config.toml
dataset = "melodies that start on their tonic, played by one synthesised instrument"
hop_length = 160
tokenizer = "char"
vocab_size = 20
encoder_depths = [9]
encoder_stem = "single"
decoder_mlp_ratio = 4
decoder_bias = "all"
init = "xavier_uniform"
muon_scale = "match_rms_adamw"
steps = 9600
epochs = 23.6
weight_decay = 0.1
Rows from block 4 of the text decoder, named by matrix and row number. Rows with one number belong to one neuron. Each number is 128 + 32 x the weight over its row's rms, rounded and kept within 0 to 255. All counts start at 0. Numbers have three digits each.
# gate: MLP gate (decoder.blocks.4.mlp.gate.weight, 512x128), inputs 0-127
# fc1: MLP up (decoder.blocks.4.mlp.fc1.weight, 512x128), inputs 0-127
# fc2: MLP down (decoder.blocks.4.mlp.fc2.weight, 128x512, transposed), outputs 0-127
gate.239:171138139144167153089082109126085098065144143122111123187166077160169146099130107071083149180122152123066116106073147140072132164164112087136113153148094155102097137144093116134093131090103106157106171152106143148113153113194147094168134167214131114108181130171149120144111164123085223071115138146126123105131057089166136138124135136096125124084099186126175134128092125126086140169112
gate.240:205129130135097135089166122072144128150157110140132152143176082101147111119181140113109125117153137140108161139138116093143137142136147165177106111136126164114153138096058179137110131185136101119107137108100145109138118140063085090091077065109115148135084129179130166188162141098170094133179089162132166172109147103197134064167110063120145085147134163146153187130089105101118027133105
gate.241:182098169124121174139122158081109137090094124097120130084123158164179133096126112123116124149092136107170146066126139076129130116145151140122145102126168086132174131080132134173104159098125130131068085091061115153157157135129121148172175179096117045068123160171164077187124155118173254130113150150135145117166108174102075161094147126157118093151113122155088146118102123147100160108128
gate.242:178103093098112114158153118127098156205110113121136168088104194122157092108157157116133139164145084119138174178134130149173105079123116110075136116139132212114131099072077112136132156111079173128078162103097180104161154140132130111147080152123172134071137089108152121130107134163081139128046163103099104100113118142167096162175122079111189116127058096166124116149169175182100152130130
gate.243:087053138122170123149093098154149111179099096122103143134171106131119145078086093154085122133120095114128116110145111093131145142162166176117163133150140105029090091136127169102114150176092161115099179083207143149152136149124123167087109114106109108105117169083164122127130137133110154128065093092159141160099150164143070120087119120139134077116097035078089085053146093100093142138127
gate.244:130072113112148141120126102190157154131145134181147116121115088108066137099139147069129142134069118112103180125145158106110128154110156143133104175061112087151154199143128104106109123135169164113203133122145137107063122117125157168097139159161153086135158099084136139085144170097186094120093126171201150145173132077139098173161087121112146162177105137082151097190123164191132061117141
gate.245:160170155113124166115193122091126157122140082108150079115078122123118104167097067104178164134158107109157076164131101127085112121098117189108111141143133148120114103103170102168122130076175100152166125128195124101155192128120137098178065127110096221180171083127110079161114153109159146102142149176112167175114157138124083107102114121100112127169189117140105117174147106080099114178086
gate.246:120085138081137123133156148193078083167184154139131111075102104084113077132144125109043072162115132140123195074136096168162139098135120094207156148176142120156151153148200116121092122135162105159147135122090087143165136148124137063092193117095128157098123100188106066135111114112133162076138139202145148152152133112084098098105121130112150125105117121159087146176144155141105088111120
gate.247:150214193087205094127104112153124167111080123117150129089102171099105162095128106118174139083156153143140096148133137144133132172171076125166090155143103184197165127129078134128128116160123047128171149148064131133119134042103090128135190155108143167101098148094140096073118167100127107105089181147106134162131115109097111099141177133125130144108100142081190159129104162115090137125128
gate.248:108050101111095150083104188138128178170181101138157177158108151165051142064156063147115043068096085111135152117140121162096116063158154181168123173159115114105153108115163087159089093084073157150131105093118139129146101129144108138162111148118087112141138105127163104147143175116145135132137120155111147154135135103158119151095124123113099087166207169166138198122134110138159144145148
gate.249:160133130094076082167150134101130093081148095171088167132108091143142080160105180138204130181131200138088137136144088133108120125103157132147164138118073134103088174157165185131166111160139152107101046122189105118118106145127092087125123109158121145149103121211172080099116181064135139122136161098094155130084200170139144127103137142098154149140125127121120112109161077077135098175117
gate.250:113135143155081126096119132088122163178143146184098123147161087124105150149123129194092178159082123115138176138205138097160119101130098095073121146133138123080149108077138110146129162117130128175149167102113101110175126087153196137092108105132127120145085079154139197119109099143129171104144135115093159077149090178166081074106093062115158108184121135176067158102085070173097116094132
gate.251:133144136166122123146095116166161158165138134103121063096078133162189156041108179162143176151096150112143123153143140142111087101093222135137092139099111169147108179106126087212138083096136134106186156114104122083121111134089107109184113107160126127123114130104193122150111119163101100159128126089208082110119132158063144125142124112049121148196113092082146150149116120146126116130125
gate.252:121120143149138145144097123059155138175173158116119084079161047085099103131109158131119148198117167148106087152100132119134069138099103103146145084177192122117123146129133123136081141129162113142147131170094142088146203136158072080135042127136095133088138146155121169141169149137176146081119128144082107098122105055122156151153136115147096173141087173161154096121144137150074109061076
gate.253:113145113092157155148182139067127108110116102138131106083150119064117127139099068145163117109140129091122129178180124078161124097171099122127099131150120163115149102114197136147188120124109086096116125202179168108162115032122108158143181145110167140140147116134144104177111079143154091126127158168106159098150086088076120104141143090099098094134124154203187188089136177143162098123088
gate.254:154109115169126166149129093095121081125120086100176136139090184076105114160101104105146137203159134155064090136169167106100124154153111131129127078124115098104153102157119088120146166150150207127095129139108194159114151106108168105095139090061135106119094104094141168130082139114168113155111121143127076120097137135094170154042101146203155167122167160136138099152201133108067164161150
gate.255:166123141110138171109163042101122122143087122090154174131081106112131118199136128093168162118131178094123146099058102096144104103115166117089113107157136106160190171136124113140184109140117136107132056121125135122165081107140094135099137120146064131177180163105123160136122102111168129122173205170184142101157064168103136104142112170185193140114134056161136116144162166098117154139126
gate.256:144112092101096105160084144141138110228149158073125123173080119132155131138118152141109157152150093128103092135129104186105135110146112160083149174155101078121102214143127055133078096136097119128115101192151126136153195106091080133109172100068109119182132114147158110117102081126140141094176151146103142136136115166107094134133113160157100173129159115098142164106208065147201114122123
gate.257:153117149117086117138180113115198112111065158136067162158098090108140141205143093129133135173100156119134188167117135054200124161095104130108066111119139083110194113148214157152127168132103175164088099126152100113177093122137122152122143080111169152139099109087114151148171106136115144154166153114134154115161104107112114070088111088186127108173151100147089170091124147124084136110123
gate.258:040120155138187133118173117159139155159141071096183112084112148164159171038083136164170119136110179140112114121100091162163118171131146164200121128122162146119110174148106105140125110106149135120202076141102097121074136077205175112143116107068085094170144140144077154137079074151166136102158073127151115131116129114133119101139130108130152089127093178126132129119131157128070133136108
gate.259:156045184041112106084073109131138104150079109107127115176182157117114161096145101106127113126135142157192139104113116128097110107175095191140108195144116152091111081200116131128117138061156155183156099113093200150165162100137108157137098071156112112092125097124170143173163100160154147139122123132143160145167122129122116123142107080147100112092141170132095173174163108091119133080093
gate.260:145151133099160160138093143128157132134168118128137148115176092125137137165157128078096105205115115104151130152085178133142200202141140142117113071124143137103136153132100116117152148078108133076083067116045110196102140078138131097103101121174175115150068162074150133173146139192117113138089137132089117117150088109134121153107176158137085131084163123172096145143189150137081195078130
gate.261:140137108134164120155111122089152093126153122139159129145086216154122072141083123158162123086184088119089109131126109130113095117096198139116150157167092128117103146077157125083142146129104099158210132163176111154113097146122133102140120079078058107141213202157118123141112109169149062130175141073124158111130116174106122078084114118159194161126119136178146082122121099149161114168118
gate.262:112144088102169104184166120151118141141132140155092070168162187120164121117144195135159107135119099133072182062116095088116177098163145183128106116100075182164152173112116062121143113154125121118164097117149162118159120179087119111073112160143153147105102118138104157086178164087121084146121136082135069071126190106171128176112161130152171126159132158072122124082102088156132102094150
gate.263:158186235118124147129200189122152149134137144139160156149083153136169103121117137120149071198126165142159100093131129094119147109164076130135152133114145164159103152088172119081118096073147135122117141109120078093123132063124144119185069142147066141115076140089116118113122161141090121128120150197163148173112105095147098139124102157136131152062102167133141051122142098133153173080096
gate.264:113070119129118198127127187172118186152115175126076157142142113139091152138076115135148140120077118084113138101101135113151147125125112089120121127160156098163141108184155108121102149130123119121134109208121128122100172096113137119096145113120165127132102109128076140208194103157064140090117075071095148063165156168085136112107169120089146176089140111072150092136218183148130088148104
gate.265:123103066126094074151131102148146127118149109130151130112139137205121097184157074183170175177134144067134121097103159142088103138142138078134110096104146150131143115079108170089160112167153163192167155152085126081138113065172093107159079103079132175116122100142116132160120077152110196160073082094101126078116134168108127162124147126125150117087096108100159140145142154205136117064117
gate.266:141060106160116158134134129146070097186085107135097130072125123116102140068134139159164120156148111100163163136102144106154133111106162147166122171170098118092168098124110106202121082091171123154092157184066190137143108120076126122148149107089193200150093121116076157157118179164149154098146122097185125122138134097127097143103141123091111093069121184122086180141144152120173086135184
gate.267:194125192158158131141186122134127142152069136125061140137178085101093121215111125145136133172130074154119144144102085124171115161143138085095118098131117116132103094128146073148084074102159129133147100110121063064158113129113111069155097072122143111174170119110124113150172140106120196094157100152157125124170106187156122090090101151104100141172133102182136106146110076133138135122047
gate.268:114134106069136148129172148145139095130178138168124105161158066139145058094147113057124141047141168084132180177151158140149145135103146114155094154051084100104125141129143057076149132177088094201123173105146148158192125139177133105144152101088160113175111134130112154062109144153128106088119133095129144119111127180116124119141111138194184099089138147110108151181131153080131125136114
gate.269:155145233128160158109126108126118127058105154092125149159135132133134156121109139122167177127127097127136139169129139173079123145154070145103113106109178120111141141132142144161113043147152086172161120099114120107185144132120100141099120082060148112179145078043128113101129187178144153114164083134138168122148068096122132137097118075079139132127120118135130177108114217074172179131122
gate.270:117159175168160087104138074138164162065172140131161158146079133102147144145091078127104125118139079140158154182121110092104160071170092127162140155127102140086122168158078145112146132058144134162097142165177109078195093175067124163078143153153091094157119130129097111127154136117141180150107123126131108120138102116051147149081072137082132064136167160088129138139151071104175156139097
gate.271:137141158153176128128122107116126161108120138109120197204137109137125108074071147095136103114107130207086094159092073131089122132143129147043142132131139198052141152184124122066104106167174174131130132145129113102114168137167148116161103120142110078119191086134112121137113162151097116137115072078077114116131113115088180129133122156147139170141087182071126068140164131160076092139108
gate.272:096083089124154115118132146117122091123116110160108137135134084120165102088166098087133111148177181135141195161103153113125083175158130147188141133106166084101117078102145101084075099093141189151118158206086157187134080181160118172121143202118128178153096113147180166179111090116111115106153078082103099119080173089123105157154074122169139137101136157086151143137146077127114107126119
gate.273:108123199177153157153128200092121136113135114140182162146135174132143150059124155160155138134158118128118171078166092088128107176170170098103063149129130118154111159091175089089149080148101178154130115140153084147095127164112152147140048147108115110098182138107123035174128159178103096043092142114143135151135150124141108103125131100076168149197144145111155125153091146135118118143109
fc1.239:169139132170069150085123151170138126166140167177154137137113100124138165070116084110080099096132139122142110047135111089156119154115140146152125140106161108168108119139086127152112171119105164173110107132111071131137081120132120110170133166137101094096206126102181144216204129133101192095132134161130146097114104150114145105053197093107126108140149110143120157049050121149129104112150
fc1.240:148096103170106125092167146106110142144142097159097173203199136113154117096144115133132087102114139165125191163087141085144118191113163198138147093127143180094162129121088125116171170129087110132133140127075066125135143097102060129077099112119142171116096126181076155169145099104137110130162132165158160170144105111189142142129139082123183067155098136105107146105106126096059111116057
fc1.241:177119186117129152169156159093172165092130169113100143094095123168153086073143124126091084116176128098139087153111111141164145118142078171122115133121105086138137122139119151138137143097100114133103082081112079094097111194078112137120114081121142066159140201137157149154169131106129148172123083098185186195181151157088189152118101169158135077124166137159110108147113065143087190122103
fc1.242:150138099090168117236148128180128171150121151142155125123078054103120099133112143131182157157194154122100078100107130122091106183149122149103132082116153081112116107118157097128107073130155144071133152119101156143089117128109101122123164110142149128102171114128071157095136069137143100119174094143078146114071155114166186148111073158177074184117138118168124177113163208122112141122110
fc1.243:093093130139153186115085129214158102095130102122099153070121156150126171044104132065186186109171104139185139140203138108172095133147135174085123114189153164111120121150111123106121110128090140137047137097151129155110079126106114155138102129122099141111109134095138161086085144110118128125109130121135186173151155141121164096139107100106088097101144071156169154080154110072110189095149
fc1.244:118132100163140139160131157128114103103114075148111151114061135103141147146172059094177123115095128165157154071154127152111144094141183145159189168171156148163107125110165108066103092098142125153143092129143054100131072149179155124148138183157074147116173100149094127189113187132106071181121118163096104165160168079105159124163119123125106147146110126083132150192089100182163107156089
fc1.245:092128208161126100153120136089133159108152105097120110125143126125144109138094147152105159118126106072118111119115149203088168144127098105138155144144135125146120143081102116148155191100161146205176166192152115077132162128184087106096116151141117119137116069148187130147101132150125096084142155105122080176079089202123080049116165038112121139130155120103132163103143156136082147130062
fc1.246:086113098106135100052091178075113133080146098141148120180133171165116174099102126134163137113146139128127094104206183092097116194152153155118129087075100142130124143168174158118094173137081163099104155163168107148157146108069123154150167111149184122081156123128121110158139123110144113181104179028135112096101098150111145137112159128122134131149157115089138108045141127086121125194095
fc1.247:148101107180062120154152107109077079146147163157065121136107130146143056173146166117145122062062131121134171139136077146150097128080193102151201089135156079117159125115136115153114143170145220117110098137142123147127126190097086125166084093190128123097087123183113176119118088111133104120185089114108100106062136152146112152082090146123128133116140104128157144133095100138106147162164
fc1.248:126101157113111127084189100104157137125084121132142074142127124103089204112084075143096147137154130145150153181140178143129155125194143104108031104148159172067151066132130146103125153130145163162069110127105172130188114071124102131109171072116121147123143149126111099234119086135090123140096116134081126129164149163111158171108075098113148107112138113150066104123115138146188133150112
fc1.249:069146078131117133129101125158103133132117149119161066178126192083089145084183117144059142073124078127132086160127130150141174136175105150080152109135143109193145090118112075187123156108124067128174140167047115142119141114111147153197111137105131139142126124073091174147142113183144147122147115183159131137196067107131090111139110131115112092075168143112159109160130169167149163101150
fc1.250:114126145103077186109091082082095140199079102084143094094139090120142118157054094147148145127167088125108144163134162115172150148105109144130130134154171113114098154135181118164137146148102118161186197145123058154168101083134169144165077110175123131170136109161069145136161100143128088131075128116076181076175124172130147173141129144120073131067141122186109103141107113114155122076151
fc1.251:088127115105165112136139118126141179087139098168123082097134143134109124065125136080160114123144140177116160158158166136088065129152118111062078089110097181107127175146129147173116060115139130165091135142164194130109177160105068123134071173086105110159155120141169096138149135120119200151120176110111173168086182138144154142168145169087154080165145162118090074136116097104183104149082
fc1.252:118167118143121126109176115196090137095040084135146120178117215170136109144118082154119121090101128111153165129097147117183148101119140115115080170112077118118117096149108149113168119171101113144081118079112139153167071116105171154092147123148135099158124086085107093126108123088109119166130136102118196109172174203108060139111170106133171083158133160075080129168108100127135153167178
fc1.253:116092104097086168094150102084122124139078124125128137172096168129121124170152107170135150093139162126151144109194146125119139141175124136113188120155073137107135135121164077110164118098128156166141059074139064166121109138128114135099169127105073207176104094121088119125141221138180134092136092088112111177198100119157154153137125127151119077125117082149134153158068128071110172180169
fc1.254:144041120141095116149118116047126129062110140140145200108171154083126136124113161126146080102185160153137092082062140155139198146152145124087087134112108126106147111107097113136102168149078157135124087079183130090170137114104188124085130069129172081104127145117131161168111134139115160084114157126121133170134098166099139176110121104155194148112191078128135087072162133108114113165120
fc1.255:089201111166108120127133141076112117088177122117180084128126104137154146132115123169109118123136114117118117151136150158058198162147079146188069145119162107105114076111086179184104158164176136190117168146120143143104160184089129072119111101109162098060090139149133088074136105101099147120116076101132101180141141081175143132158166142111102133146170140125143169177083124129177144092181
fc1.256:139111125090150169205150112116153159119132064169117089076157063114205144101153141129170141150135126127124146190172085134127172199163143099102111101139179090117109100094096156132122129079178103137103164078132180123097133172085111113074121080131083089103145114088136133145145134124144160097097127064090117169142157112163181139105136103127132048121123176122078149089091128140107137180128
fc1.257:100076140107198121128181124113185072156119157148144148115117108103123123163203108126117123136146232122080171082183114132121109205160170108161133132142105079096091149097152156073161166101137145117085095126098131107098121102152112124124140129152107100132085146156096159189151058123130140112120171176127165170101130174111121116144074096139129101123150057170138082119158113114071125098106
fc1.258:199168164115118133144160093138079144161057115077122127166129146105176123167172100174108135119067161097102199113172136170155141097138148113057118101161158099089140143213096135143140120121153159091078154120196165149056150136149078145129091112123149106169126113092126116131126080151148153143147142124099153112134154195102102193061137083095115106118176082147115141124115145097134130115129
fc1.259:131191111182180166124192133174099148150167131123106150094099113126141061141095142102108109125157149041067101115094174159139173182131075086145163050125106116161169147127112158133117086187196105102113112119149137080106088089117168085136116195126145167119093160124120101129091148111099082101098114167138123151184127095097144099125133138129141191163129106102140116110111088078114145113146
fc1.260:159143084122141087129140153103134191114109090128132138104150117176145128072196140078157115074132141130134106137111183124087163138071188140110166100089131145117153138113067134171091138067093175176117078137119151153096175020125090156141120147139189098083161118108128151175144143125082108170112183127138136161167119153136152169169095097137099117137172088074108122175149143113094155136160
fc1.261:092139114105118114094157128150162158191180139191072115121086147074159148124117122115122135115119146187145094069153168172164103157138023141202103133064129167140106134103116146152095126117140184210100126100100135143150109151169104107158125138198186168084083142116104129165124093099147126127171095183109171141110151149123136128129131092115100095134109174060116114148106122132136159119171
fc1.262:136116135079166136168159147170079109160130095093078076151144149128118149090148167189167155138140059129106111096168139079149170066173155163164099091152075205128105121164177084112085111163128127117130103152142117118125101149093131105110118092116160129104102113160150132098123103134151068139153154139104097103122179115175127101102145134073180146184090151187075122106066092180147125146183
fc1.263:062123153169101171171193142072132153178119126071180179151131108107137123122118097108119170142172111144125183158089161129141130114197128119168097117093127137139119105086115139112099138078102146103103121125084144113055135213129133162107131147125108106148173189091115172075140108168148172110139135075118140122157071157113157151155138071149155085143143078119068147085127180130134143057131
fc1.264:161103153172127128152123127111096081144172123147111179087080159144119143134164079167159136147174167129132117130149070138191084121082161133079198144104110155112072106128086154146151160074091140145139090097089129146125102145091127142085134129095115163096150109097146213159130173090105171108126087131164100120132125120137086178077104131058095045151089189134139128178138122131116117193135
fc1.265:126176118131119134113110133143091148130074198075109155125177122121117066123110129117165129104135114177114094164131118117155054131080097176169137104097108144137123104157082156089067097177089100137091158154114114151133139060143150156092171160173118076153154156149118070136170086170116141130089083065141093068142109122162117208149126133139129069133089110141153145145132210111158107130164
fc1.266:121149144135169158147189149137188095114139080105079142189158096103151134162043119161136146173138167129170139136044106089104102134092194163134084124123129109138134157141144111197102123161199135105136134126103117071098087148167129113105135133117192117131133111093075160064141066117131081150154171096123134099154127101079108113120151112151137191156123124115146107168122139137181085187146
fc1.267:121150117171104047176078131117149169141218101151074125114177070141137148110131075117120092123152142159121047081151154161114111152169138143138191122168121133151145117102096148131172155101127117099103121120099135167062161083117150125113154157094124104100130127166120133106126088139165070141098122128128143146115126118105163192176116167111082069176128209099140131072199095098121132140131
fc1.268:126112107175136116118185213135040147130129134143186101147095148121148109124170150162091067132130125113094200181088131150128113105134162145139138128119138113152179114098087060179183150172104122118122090130145129127143151168125160143116143104105145097086070127106097096113096170170140177094112031091097102122104140096089163110093101124143188126082097102098153159123156126152170180153122
fc1.269:118151127125130098087200171116161164188103133096128189132096203136133155108119119180135113093144146074151159073094076130121109202146063111158164092120108171148125106098114153155145136162118152135148075165115155126098099115136173117148134088131097204112156137166057161131120174143116089154067132087106149129140126123182177124078143082150132125143131098104123116088056134082092129168147
fc1.270:165171061095179169151064107084142191097094154138140115093162103112120111141085128099161173093081097092115107068148105078134108115093125134158153075125113132138096109106126103171101188076110154118166122141108154174097156113170121131182140145051119162098105164130123140173180151092096173080117103112141106163114161136158091115136154058182110175085155139151159106125074108162133107152125
fc1.271:125163140149131153139155154145155141060099066119099155104111124103112143136193184141095114119168170115157164141093161185109161084088124081193061144095148156168098156131187108143124148154122150126119172117174080123173107124098116175119084135133120147098098194140146050118107085141134096186125129168143126100145118118156062132141120187090136123085127125149156112151106132152155126036180
fc1.272:124143172082158128099121118156133187148134095136101136074100113120115097109145167136140162124118139111097068131154067169125092136064109091107187121174166127122121139109107134142101115162179117108130110144130060123057098069176089124148141106095180113104156192125094138037106150117150155161072136207128178110150155178176128131161098163138068120109174110165141129138067101107129150120129
fc1.273:109103144149098101115132193083051124128118160097124161171161124136188136155071153109149167208177076162167153144177147099092096167065109121121147129080105105160172083154136124086150119151072175099159174107118140137124111086154149127191158123108172095128131147097158115127132128112147159110081148143160117097142154079155163114092100045084165166120128141133159131160167129190105149101138
fc2.239:128103118109066112169095171142148174134095129113123139163028112153153123179167085144148092095106141187132134100131141127055187102123119125067117138132121094128111085140104098149147103082104095119105154176088187155158165129127162105162150062146137139148077062170101213137154122137150148130119060117128191162142100142120095118112167167133112130130065134121164120167146086097139095150135
fc2.240:177115124171154198097104155111107146138115202148129128185195144105108136123148187129120123143130129135109211139106140178172114154098131096073145167129158096197100160094092107172093127180127146140120125127107095123095078144064161151147067117090181147087196103100103139105119144044152125133149155142150164174145173144158130120131094094159129092171155175100122088152117113138125088122103
fc2.241:091135113099141102055029155166131124171125104103159069148106133096055109142085132178145094159138177095163150107104096113121229085154139125117111139113161043145110153110125155129136189123119079121139130184121147122149128173122086143172120114099143165129127136123132098140118115136079119117114153127118094104081131169107127080144135153150106128128174145120158103148154089069137177224127
fc2.242:100156137133174099163096130195176178100120128188106108154106135135148069224142151107111133082152132171099137107156124136116170114125097133083169095183066134110105166076136114135151094140124097131148137084074100153073155090127177115133075147122173139153149124091139068150124063120096135169100129113142163091149168119093095110159106167127067135168120149138133096111164116133122189194081
fc2.243:122139146101152082118115111062120127131112185122131157096115109139058123138146112110052108138126166118083101113157172208135168137134104076129132122145092102168143141093156092150134112125171181120157143080126074158137055068092115113158150137107135107169136184162073131151139099104121114178060138162129055181144125126121150116097150120123106123200101145147099116147064097087096135195103
fc2.244:151138101116120127137099117118138141132104087128119152120154151149147101195110144170198105114138164105077212140089121105195112151195164078083128119151124114135127160194124145171117115125159100090132138043163171089135096185050129129107161112124087167119136146116137168138132142140100187125081157109105115161114139136113116086124138180064090108201066141154113122123111162110151109182084
fc2.245:121127087074127111106162171111170138138123184162102141137149105126122176177107108053113154184147093061094124081091114174112149144073144150140126158103121094165110080147143120097107131164092117167122097104172156110143191121108074136056102097103187098109146088149129141104186086180085100112103142120103146170098158136093151103135083167084072124095129053150107136156155131095134171102124
fc2.246:119155138133081097196159144127197151127117129159115136145177127202180141140181109127102133103148099117076109134093127107133123106127122073174135118095069074152104148176115052148159132158107079117163144127104139136079061116154141139036077082155079162164167130139136098068157120075169135126138057096142119099121116069113162127119144177146144136124117131103156074100102134159100131127131
fc2.247:135187131105111070179089153101190082128148103095099180110118144134164140078082182080077130156127149093087144124074130142187160079144125137115105106149099116169091105161125099167136148156163112117077128166113088151155179111114065147114136095116144104147124167098140183124108157117111113194157182124160107139162185115088132117095144148127204145110108181084165091144087122193110100147130
fc2.248:100138207157149150101098184091161061084094133115160111102179081101103116131082176105187131168095157152106106129118095161122086136111138117147168126105087135098169177078112123110087153152118138112190076159157127114129121154176097124130080122127123121104146117159143208139163163135156094125139127143131092129120142095138095134131170139194156182046139115131192161081087158078158086124151
fc2.249:130147137074136168166072089075119117127119050112114142096087051128132147149158143103129111124120174141192141150104124114212089117110126100109129130072154095091087129142143163068136090139180109034131135091155151133189141164150128062126141159129141152144166174116107110131157186113091146141109116093082097097091139127106119131109143097092144122156151144123073143163088147117098060189135
fc2.250:109154073091073117121156139134164239092134126145103107152175108167177115110131157148101098168129148128179121146105150136146183111087082095115122119161165144155196105097128150147124074140082140071109111105081177115130141139122093162124135149122138123061109109072127178094130093140149146102135111111148149154169156125079117159141186193119082105135130103113084075111126206109112083096074
fc2.251:191126078154094111148199153149113055197097144139197149138085156141127108145104111127160138112114044140127179134137095118111115115188125137117138144184129100174103127126135093119129128136069146148195138077099174154072139137084119118130166108125162110118165084136140118156210070082146106073105100146111141131154091161145129149096108092102125122067112136175148092073163101137110161145102
fc2.252:161096114123100100137100138097132130077155139182139180160127109142217134136166099150079132165119116118182095120184138087131177092136152125166103107129089135143219124117110168103116094157164158136087117124147110124097115074178111069098101090127112129093066150050170155078096112157098152130162128089156137126130116088121132118127074120176081121116145150129086090058185141185114134100111
fc2.253:094121148079201159074171179081115117114156077165150100105132110061197066104088121122174105141167137168072149139183126133115119074144114120166115135159127169117132130131112127158123077094108092127158148180145106130121103158122118132160122140104099142173132150167144162143116115103154098139143110210057104096131137139114131229134156086160164105140086122126222144133140139128155148126159
fc2.254:146081195139122148124136164111165157098097157126122170121118124176140150178094145206149181081089145138182084132114144141095108206077117051117110141134153131141147074123130096132137111149155143110144086161197173127104166121104095084109092190117106094176153114090109212090110108090130122158107180169103146125106107130111128106145110123092100160156116128109120160096052110089172143154114
fc2.255:139156080103084132093074201082171104156164157186141184140176153167100148162125065147139113133130097125189107122129120168149117147088072176146101091109118113116117117150068130118128146150166139101121151096127179114104125091148100150139090183126112085029103145153090067110135109116191106151065164098078088137097117143141114155117122139098083141095113138126113171147141111100132200117098
fc2.256:096171037079131124109093093159176085161165138125118143172138168136109129225112066079120163131186067163135127152150107142135176106131195121161135114119087069108098095094092114111147091125085142144118126115166133117130143144107082131093157107127103125180191086111126082158107098130162155144152156127069104115094155130127161178153137186109083171107141153139151167129127157120101119063137
fc2.257:079110175111106097116137115124175172157058126051088133103100157107141134191124159179160143141129190070122179134114107126186101120160157128084165110141102129141169131121126126125075135107125105169073142106147129138126134119133158140039103102140173125173095130055115129160179179179150147155097111193188119080125145137156131086134162102095099145145121138111141114136127146154128180146046
fc2.258:100133181137186075150149124180167167116098073160102169141134111144183170058120104128128191109145197159122135114167142110177167078144138098143122122038103103107133098149144114170090151122109113061123110145114095155162146142084141136098114137118173115108113112210118166117156130162122097098139144056098105147134153116143135170142123159090147118117124216111165084157184157165145147105141
fc2.259:125127122135067103166169120112107095130138163171123173152173039135181148112171085149174110076146106145186135124164136115056108093105149144108151124140154157118098124140102115097160153119110151132155124096183066122106117087156120106146222121127079156125143118092131127166112091138174132156134114077056110148119081152133144111169065058188102133152133103118110121155070074143120143087103
fc2.260:102164126111156120115124098181134091127089100053125177116087102153113107138179144129129142191105109078097122204104116106131179155070146124126150117203169112114146183076124169171194084091106101106123164135114177171127168116142117113089097123141133165135109145126142096180091148178126140121134115148072132173119135158111078192130098184075103136118156107133077120122211154097122134108131
fc2.261:184089076125123156088097082108157133106174143115160156103117176124153138137114156138096119154093132090124140143147136144105096099138100123206144113146047153085124130133072111088199119180222148120099165096172160111154194151124204108085083108155144115131058107101120110103148100114204117143143065105114130140097065122123143088116136156131158124089161096120121134150130098127160091109151
fc2.262:200162160128131096128137203142145161130134120130091166117100152142150129111104156128138185160140127104047143148154110152135125103136077154158152137149191118129137121102155084159137139162123149147157122070138190119176197132162108090149114199163158135130109199142114081128062163170100224121104113114167162134110102158116124129111132092109095121128158054113186096105113150109103112068149
fc2.263:127156171128143088100170153104129127060191115201112130127170170091181147152155153078146126100141092148158173140047103126141135108161165107105129133171116093089182153103118080151123130136128117164086154060144062130098150087064099095170071135119128093192054126103129119140129152158059135150136150130136086161144086089146142141089129104132103116088101143089159135137153091167096130102117
fc2.264:128137144119151135155118153118158115139127136163138174171066079098161155194113152091114103148125113141154111117131131159102123063110066038141165118189099159144139074121156126094155129120142109109150090111170127105176144044198062125150140140125138150113144111160103113156134087220089155095150104093230134120094136147133135104146152141165164170120117110121149068147101160136086117124149
fc2.265:133099159133130046128104173123088168068189071153104158103070126103176144148133083106127131159173139144162124129144136064231084093110142139108115165173072095131107106090107137126149135118099173097124136080134151120129110102169151122125125108136193110154133123136150134099168173052175117160129049130081146134138192129136149105112114107097151137131137091169144128067108069116108110128119
fc2.266:126091161123130087080107156128128110174110089226098086121166109093140173127070139115124141120130070122078081110131141117047126059154112112111135129161135137162153118153167042129176097153128117110100107138177103134083108092185115132145077095149121136139119111125118089105099068133138167150135154118156132103116172179103137143101126152115152154091135175138095083169100119081070199145180
fc2.267:163057133093101152129122158098118068155127085164158112138114124126130124109163078067065170195158113155213111126118120148185082134180155109116153146094085149108130169122162109142181162140129137102132124131064219085163079138123167119121091148139107089116152095118176099161128118131114124118124133054135178189121075143086149143114155140116125130078110099120149148115158171072100105136142
fc2.268:110141094123200167088106138112135102138044071131073119122122168181132168089176139151135137171117146176148093147070117106188118145181151126099161106146167105155151128107140124149127146133138124154098181141142075134166081148133193150125152164148147126154109122132112044105126136114097159113110088207076128109062116144102120197131103079145176160164157104083133107125182175130152140133146
fc2.269:125164145097131143150051158145104147116134109131130232194128098101160085130129081160169095068198111088148099117176105105078112150078159112084125118090082092138174172131137143062147059130099158165123115105111176094124105052103112108111067182114132152097111113135152129100117149115103120130134143148108149120145151081109149090113177127115133123142142158163161156104186103160172103161127
fc2.270:147132134146157053127084114146075148042128103201130181111147143142119111097136091130123121113121118083092067136125188174149157122150224161102122132118143150062073096182123110161143103152106116143107162145149170169117135134121147108113135157124123174092161059123122109159063127121126168114155084074140133182155074162135144098139124115166111131124079148153140135165083107104202122106097
fc2.271:133115160119168130126130084167195116092168134096117182143092152065142161124077111181166137069113154147087162129150140160115149139196054224159135151121098104115120092112119167116121118121124125132164126104176071129031120136141065102150138105078140097191116106153094129146113122099148108111059152113179124156117155090145121152150127142122117142098144161094142185100146093170097123098097
fc2.272:140141220135102140098182123042114151194192191090082140072132140072202160137188121175141127132120105073184091119149132121181134102108084113150182104127134130170108127182113125119120140121135149089172129124086117146101163147140131091137199148108096109109067123142103151136091136096125112131087184132159140140120114106124123158119096147144090087100136105152139177138130095146158149103188
fc2.273:146126125096099155105125163119105161068078163118164091106146046137150121127159169149100137065117178071098115089163164109121100121097091175078167167061145128180126129066150114125152143132098117107126149132150109109166164103092142101145117121176130170087109093059141146098110146109198119138080137161089168084069145129160156169144166110181127109145063159099129079105103092123164153152126